Weights of a small contrastive image-text model: text encoder norm rmsnorm, 27000 steps.
Rows from block 3 of the image encoder of a small contrastive image-text model, named by matrix and row number. Rows with one number belong to one channel. Each number is 500 + 50 x the weight over its row's rms, rounded and kept within 0 to 999. All counts start at 0. Numbers have three digits each.
After each channel's rows are labels from the 100 images, of 14848, where the channel reaches its highest value: "patch colour" is the nearest of a few named colours to the mean colour under the peak. Only what is clearly more common there than usual is listed. The data: analogue clock faces. In brackets: how many of the 100, against the usual share in percent.
# convs0: first 3x3 conv (encoder.blocks.3.convs.0.weight, 160x160x3x3, each kernel summed), inputs 108-159
# convs1: second 3x3 conv (encoder.blocks.3.convs.1.weight, 160x160x3x3, transposed, each kernel summed), outputs 108-159

convs0.1:480411599408416549530473412530502468529537551573436456464463532545544498453503453437542517437454495372450470439538422481476463490499472512496495496522515530
convs1.1:632563420483471437567533581470498445497458461429447450375474467462498469551480507463455527513530519515419497458486552484508517427441486456401537504509443426
patch colour: white (41 vs 12.8)

convs0.8:496411387469470414541444461497489510549559455538478582438526561482470529542508564512451481535527497423441406518480453538563448492415481501590492572453487578
convs1.8:440468428446512497444478458454468505452337553469513462351486458406500430458507457555565560512414421475594522476535511487459511445500466452439454478463409452
patch colour: white (35 vs 12.8)

convs0.124:491483508441535529528508433494422495472425471433429491523508546509488512400517393421474553416387556506491464439508524482470482558545497536535502478462484584
convs1.124:556552569526430514506571463491564413492620557563492452543499470538457421542502457418506505518404471482439483512563469482543496516476555584459436424519456468
patch colour: pink (39 vs 19)

convs0.0:503448512498440494436502386547543453540536599514461517526460487505469451489454681464476480557512561474566574473478511519513526530427493591465440516442527537
convs1.0:536498476472488512495465551434470463455421463440494420484373501503505523486564478399505478483505390495537521442413494489450450490408476477467436450437455435
patch colour: white (47 vs 12.8)

convs0.3:526439493601520490497507508407513488515507571545503414532464452466549541415535624418464458501564534461416490508429463503502473424522483460551452483476450562
convs1.3:379569523502469459441589537559371443443470426478509509547402533529471545551465458477586489482453489523562480487524452506544551486434498507476604510645523495
patch colour: pink (43 vs 19)

convs0.81:495515484538448605482458464568551455540475595527590583563483450463478532462448584483496443484517472497466464473452528536528530536483464563429516577521437486
convs1.81:466451501459460430448432466424511482497473505496414462366459499414549424431442456459457475431555450486490491481438493470419426489543505469529494442435541450
patch colour: black (52 vs 12.6)

convs0.74:403451529491544555552501423448497453568484423589528430465564427532440549344565486494494488529438525516553415526527444488583474367464444490478468438446491455
convs1.74:551469516474511461511510561574459513452538473543504563448546587536493478508472625533474576624580525510442501459467509510391481508517525559422499484479474523
patch colour: grey (59 vs 28.1)

convs0.134:480450518422562447470486583510438568568499485485422512382564538435493468505442488433384559454461580516537491467569488566504447436545512459469428437380565404
convs1.134:417474541457570543461392470487517472459454515436420478523389500443501519561528532521464466455553477467505552420520467502451506511501460406467474479503513522
patch colour: white (40 vs 12.8)

convs0.126:505496489512463509455519475432428534505510511445431423496468607598493507437544565453467517510453507517443545496620486449507423508471514484525457377542520516
convs1.126:438513477497516523432469412497475520522478511570421482586550328497526415544512452468485491475483489560542494554503459495613498547525473519496489502524512446
patch colour: white (33 vs 12.8)

convs0.41:439459568508497545588513405442521433487556568526477457465454481533498488505535509486483504509453482462510525504425372554479464600510452451493485430492454535
convs1.41:427568438438436426496526514530468581528515486530427483561530609429499509527490493468471482438533518449497551438418465448492482456459539458642487475478544410
patch colour: grey (60 vs 28.1)

convs0.91:544533437656509468523469449513436505442469544476460528686464489542452515471493518457513532507447497531464541469483534477504446467548402505457534494563466516
convs1.91:455451464408509518495576535507589459513472475453524560395489460488529516387410575482388429525549493418487455531443436563520427450479550505466462499504478532
patch colour: white (35 vs 12.8)

convs0.62:464422401510478440578538521499412495529476628567511453473428472535450516521419489501460428492560511345475474528458518476493548577584506438488523463590427565
convs1.62:467499552467561480427444524414549540423538374480507491463462593511505485428493440455512408539496510449695521491679506540508518458516523535537567519510500470
patch colour: black (37 vs 12.6)

convs0.93:447562532597475494593502549450457458463531539585529502432464533503468461450513525411508546591482462508510472532512510475460482441498480462490544534521451575
convs1.93:540563477422481465454427453510550486520446490415471468457424512398514538419406399515450404438530554520429507476545558436529473463505561446456480480448476420
patch colour: white (37 vs 12.8)

convs0.38:606567563469469596490476531476368431455564505532444503430420544496448474456581501494502485436434508500507477579506407525529511468493488574479461533520434492
convs1.38:410407495506504430379473499554435551500517523481480529550532405461405445476521550570502543524537517429486429492453546542550422422504488479535479477469523506
patch colour: white (35 vs 12.8)

convs0.150:496440479490443489514493451559557503474486526487457422442581486486508547519544562544513381568448454481452457542467393391512465404478452458460538451528485592
convs1.150:516436494467507545488562483501526547462432415501501465492476426512458545468487518455435466477401538416493502505452509436501568520523529533517472455540560437
patch colour: black (30 vs 12.6)

convs0.24:500414492470495552509488533548653493488476499543359525466435506603357502494490616510395483463528526431542502513502456450475464549500549530483441455464550516
convs1.24:531377524510554521533456527480427552363485458514518478454537552504433399509470488485538503559518460476473439503411433497350492454570508465515484472517524410
patch colour: white (54 vs 12.8)

convs0.34:464426486442574490437523467402404475465478586377445467483487453426456535512502462490393444477526423528517490489524480407473431567573483575483463420540465607
convs1.34:464445481415492481539489477509413432518557446502476476496549531450493494476427488509404442478577542532509393491508442509523505526405536479530640551569532472
patch colour: black (33 vs 12.6); white (33 vs 12.8)

convs0.112:479536459490471511456433557430529504508387448495414446411423406571484539450593495464440497459502535416505458461469510483452449424477487544445392462482546422
convs1.112:432478491431500560578607478507492506511532450519489443501523544487507475481418497405575509579488469625486491476474529572516530517537580479540537565557490519
patch colour: grey (74 vs 28.1)

convs0.99:417460520480485440540495477583475372515479544481480503493547465583470485460491500541428504485525632420494478511481515466495560462461432566508505489538489383
convs1.99:455631443402510547540533562431541503496487447400559471468447497399507535545540518470567565511488445526536508506536476508521471410418522441483503570406455485
patch colour: grey (79 vs 28.1)

convs0.141:499447413543424551500494459485454462602431512566446415515554534535471500410488421456471491542563432561426520422508464438458481442532493427459508454546444463
convs1.141:446492536554559433488543506508525390459541488453525527440508474430468462496530433488511464510470536523522494572500552607592493489476531554541459541589435495
patch colour: white (39 vs 12.8)

convs0.9:515398540500564549476421486441433509506455460459502468419469458563533505460561478472457493532426521499506531466453468493474455476449460415479537475450440510
convs1.9:470429417517507530417518460504430509524541372495484438533572457492522590522619465505495379509447512380553522544501487519562504458536511604506588523534559534
patch colour: white (40 vs 12.8)

convs0.12:435429440448510487529500541416509483487426501493501463483537419440440493500515515459494571516593559560470455494485561510537460459439412503535477458410541489
convs1.12:422451456452566456489470483560452491618413537506537539509486528480534564529472479497380334572450432601548496533552490480506527423490470560543546524449476576
patch colour: black (39 vs 12.6)

convs0.127:505515466445441514486477475513556463490458510477433493465441441581506521468571482488443506527500359463420500485485525463464442408561519472480438583476492481
convs1.127:478492490514485507510437501447501506500543504493445479527483508493451461424412524460560482431504479375466502459457458400538503462427509513479464355524484436
patch colour: white (41 vs 12.8)

convs0.16:558617543458403533511422466532486504429527556470378511519449486453476454478507393561512462417468503415534512498463543448496445481430491512459478479437454563
convs1.16:439455460448570427446501605481464528511447456520437640473496518553483523442462571445486499527560511617487418473451447462434507493511611485512495503525507495
patch colour: brown (41 vs 18.8)

convs0.57:493467483546448505496498530511545531394458581494442522549436477416471551549463495488479514527504462514396504430439527488528506384531512534451465513582523556
convs1.57:458501450468514509445424474492611446388500518370543466391540513438482495418501503501465475391514475504482443509581517433459481483534534473460517481546472358
patch colour: white (45 vs 12.8)

convs0.137:550525470504474500523443444404507445428514446464455496485541546520438491452539400487469521546538571430516477584512505459462484491592450412473415444521460472
convs1.137:466451466523449590536498524538567483442484502368552542365438519401525505464520499446500479551538413529485529442511506553561446384578491475385517575448443439
patch colour: white (53 vs 12.8)

convs0.140:527495527444545495406517565527541495541416474504546429480484476538492507486478595455466451484536556467501433493509428531540524535509426578525483567469489494
convs1.140:418466450558432537501494428560488523473486429539475495511560484492597482464524486485497498455483480469527463493532493450507450493469433451470468473484517503
patch colour: black (42 vs 12.6)

convs0.87:481474572516427474450460529414352481439491558544478516497348541518525492461534424556440651469455520504486483409498525511515465550387489516474463477524464412
convs1.87:437560480396480520447512503508482442509454482479473588488590462505403565520428527502573493466462395459548455541508527513569530500506468396473425449434545472
patch colour: grey (72 vs 28.1)

convs0.139:491469593491555580471544524435462526520474419431482516462413545451469399527542438495511465611459561537458576437439468479441406501539501473580481347483469523
convs1.139:465436448437488464475489513535440466489499490490517476534614484449449520435509487480464521512476598487477495516639542470534573459500439539490531622497538508
patch colour: black (33 vs 12.6)

convs0.37:515532480425468445425488550499451471546462443474363469477535504561482481445534417513471441560444504508549455498553417497504436543499475478502520431450442528
convs1.37:461402570582525544534459467464485609457508460543554621499436461636462419506552628503526514435524522467407479470485514478532524479404500533526454471504515492
patch colour: white (33 vs 12.8)

convs0.148:461447497471448498532460536420497473558511448501488386370543535486460517433465432423434504416508524518452478504475465547422453482457518482476492460546533505
convs1.148:447543501445463508521486432484441491539524486473486562602523514499475501506498487548571548484501522450435507525404473486573509589523477526472567545447501515
patch colour: black (31 vs 12.6)

convs0.82:505494486447489470481502539469549497550604570529481533446504487464390485503427546524503539570505422523426363489572462549465446525519432511538549470505463497
convs1.82:494514432500499594517546518523436456425559468466552547488472546510502514444470405439553564498455508610546438511526468428516499406526512518420610494551488564
patch colour: white (48 vs 12.8)

convs0.110:587475575608513568546508524427517507471397523527513484418481573604468481479514505415462506558492493450519538442499500540517537436508543390497492478575476481
convs1.110:459522534488426521437591548463541413496526519488440557525531506430572533518514413541534524513412547479461479441413529486618440490560446610499461581463514438
patch colour: white (35 vs 12.8)

convs0.20:493473461467551577461436526434467491588405483419377459549498453491503502407617423506518531538396482507502432419524403528482485463486429503579495405398464472
convs1.20:427484422525443410602544506537480534488510446464609539450482435455455574509412467480564532461526408555495538534436587449452487394449583457390455573541403520
patch colour: black (36 vs 12.6)

convs0.10:631536557485477598531506483425501525545517653552517517440459478590473489519507557559584388453528576408506531461475466490517472520445499525541502518464598491
convs1.10:421542532566453483604442578518474428450605415551567492553485490619494522551524522509516558548427539471480413523335522484492494456537514471484552480559463508
patch colour: white (39 vs 12.8)

convs0.131:527427488418458554559486475434482521452473527472366459396364439509434415514410553500485439468520562389552528501503519555450527465627515475432479517502496428
convs1.131:510454549528406538502489512554492469612475490482540521520553536506498487504560457590505475437466502555548395508437444506560426465504544448578422497461546480
patch colour: grey (74 vs 28.1)

convs0.26:404428459491508434504533452452350476440536503481470465409487539487456538431404414537462617518471506575511503439475467486519543549391512554466531475533477534
convs1.26:516519616465495526527474501489472545591495484508463484540522488451428444601555533462484402548603523446414518652582522556503465477485493477467481530515529569
patch colour: white (33 vs 12.8)

convs0.61:482464438526566515568526595438528510492469430504585547422450566471424572477430368485482556484498538512515375444488512457545500472408509401538552496543481546
convs1.61:501496615567549519521506524474430423427474494435532576498533503479614447493528546424539494521520510450515518524528485451506513467457541520343493466518548516
patch colour: grey (61 vs 28.1)

convs0.40:414487406449468488529535555506528493513496514539545467405507516432454526530541508436516443437457506466449456502500559521443462459458538430564556589514541435
convs1.40:599449499478513461453418527378494457464514514509496436498393442475492408505454484503492513514513459486594537448397476432536471464451487429415576418518516550
patch colour: black (36 vs 12.6)

convs0.23:492437440569564473524481547422435494468534507477457587451443528490475473583516526519497593490474640561425451405464483484562530484474498426497472492519455527
convs1.23:493481582461492535487433522499525455498462451504484392514548534542519558456529415593606525453471551513525499559370562458551526514521530489494430540486517499
patch colour: white (30 vs 12.8)

convs0.122:487457504455458433565438495524523522396470545474575559496502602511516518479542632549515408528525476494510589498445554518527492535511448488463555492466512494
convs1.122:501462473506474528539434494445551467512508426550505460410483503510512554493484391496489461530487521479420526498562466413502513481576521470531564533473414523
patch colour: white (30 vs 12.8)

convs0.153:472470499512564609502523548571427500428486500522464582566453531513499553495559502503464458467474399457454439435507492472518466415444433485467460588505442560
convs1.153:464530480465449517400450431475515426573381535403551506468477440377515476440518565455487417478502521532504434555437564491481506504613532485483442501500462453
patch colour: white (34 vs 12.8)

convs0.144:443467488526519471548492495495555467455524480522515472468526509369469464495540698464496554513499503511547497471458574529448454527483388465454482533391485478
convs1.144:532459441422471426441436535541409476516364535496506476429460486534569544487472402511414425492484443412402526466444392431497479487511536499480557527453423504
patch colour: white (34 vs 12.8); black (31 vs 12.6)

convs0.48:503520526478541431553579545494499469507445460496470506598447453549457452541425540529533488544479458526539497507454490460516472545539490458509461491561435638
convs1.48:463497515483518545493444480468491497532540539462491423474518486507500533365461481430410501567528476462453443411459419498472517491549539477554538541534522464
patch colour: white (31 vs 12.8)

convs0.158:513441506449541544402408500584502531561422589491500416457507433525449538353549529480520567507484515492480486479463437534391511479517504492492472427534489543
convs1.158:556533514476453479491557539390427459466475401383393534541472466444595431526484456503549458536590508504545479466556576424518555512490537455468558490463510424
patch colour: black (39 vs 12.6)

convs0.101:491509494423482493482494535399525449472545595480440541385496592488403506609541606477477440607542521553486507451455446492482521490536466506523595535449506484
convs1.101:471563405548466514576470412522487498524404456442516525500530563489583532468486443478468437420538412511583545510551546441518441532412473509505527467499478529
patch colour: white (35 vs 12.8)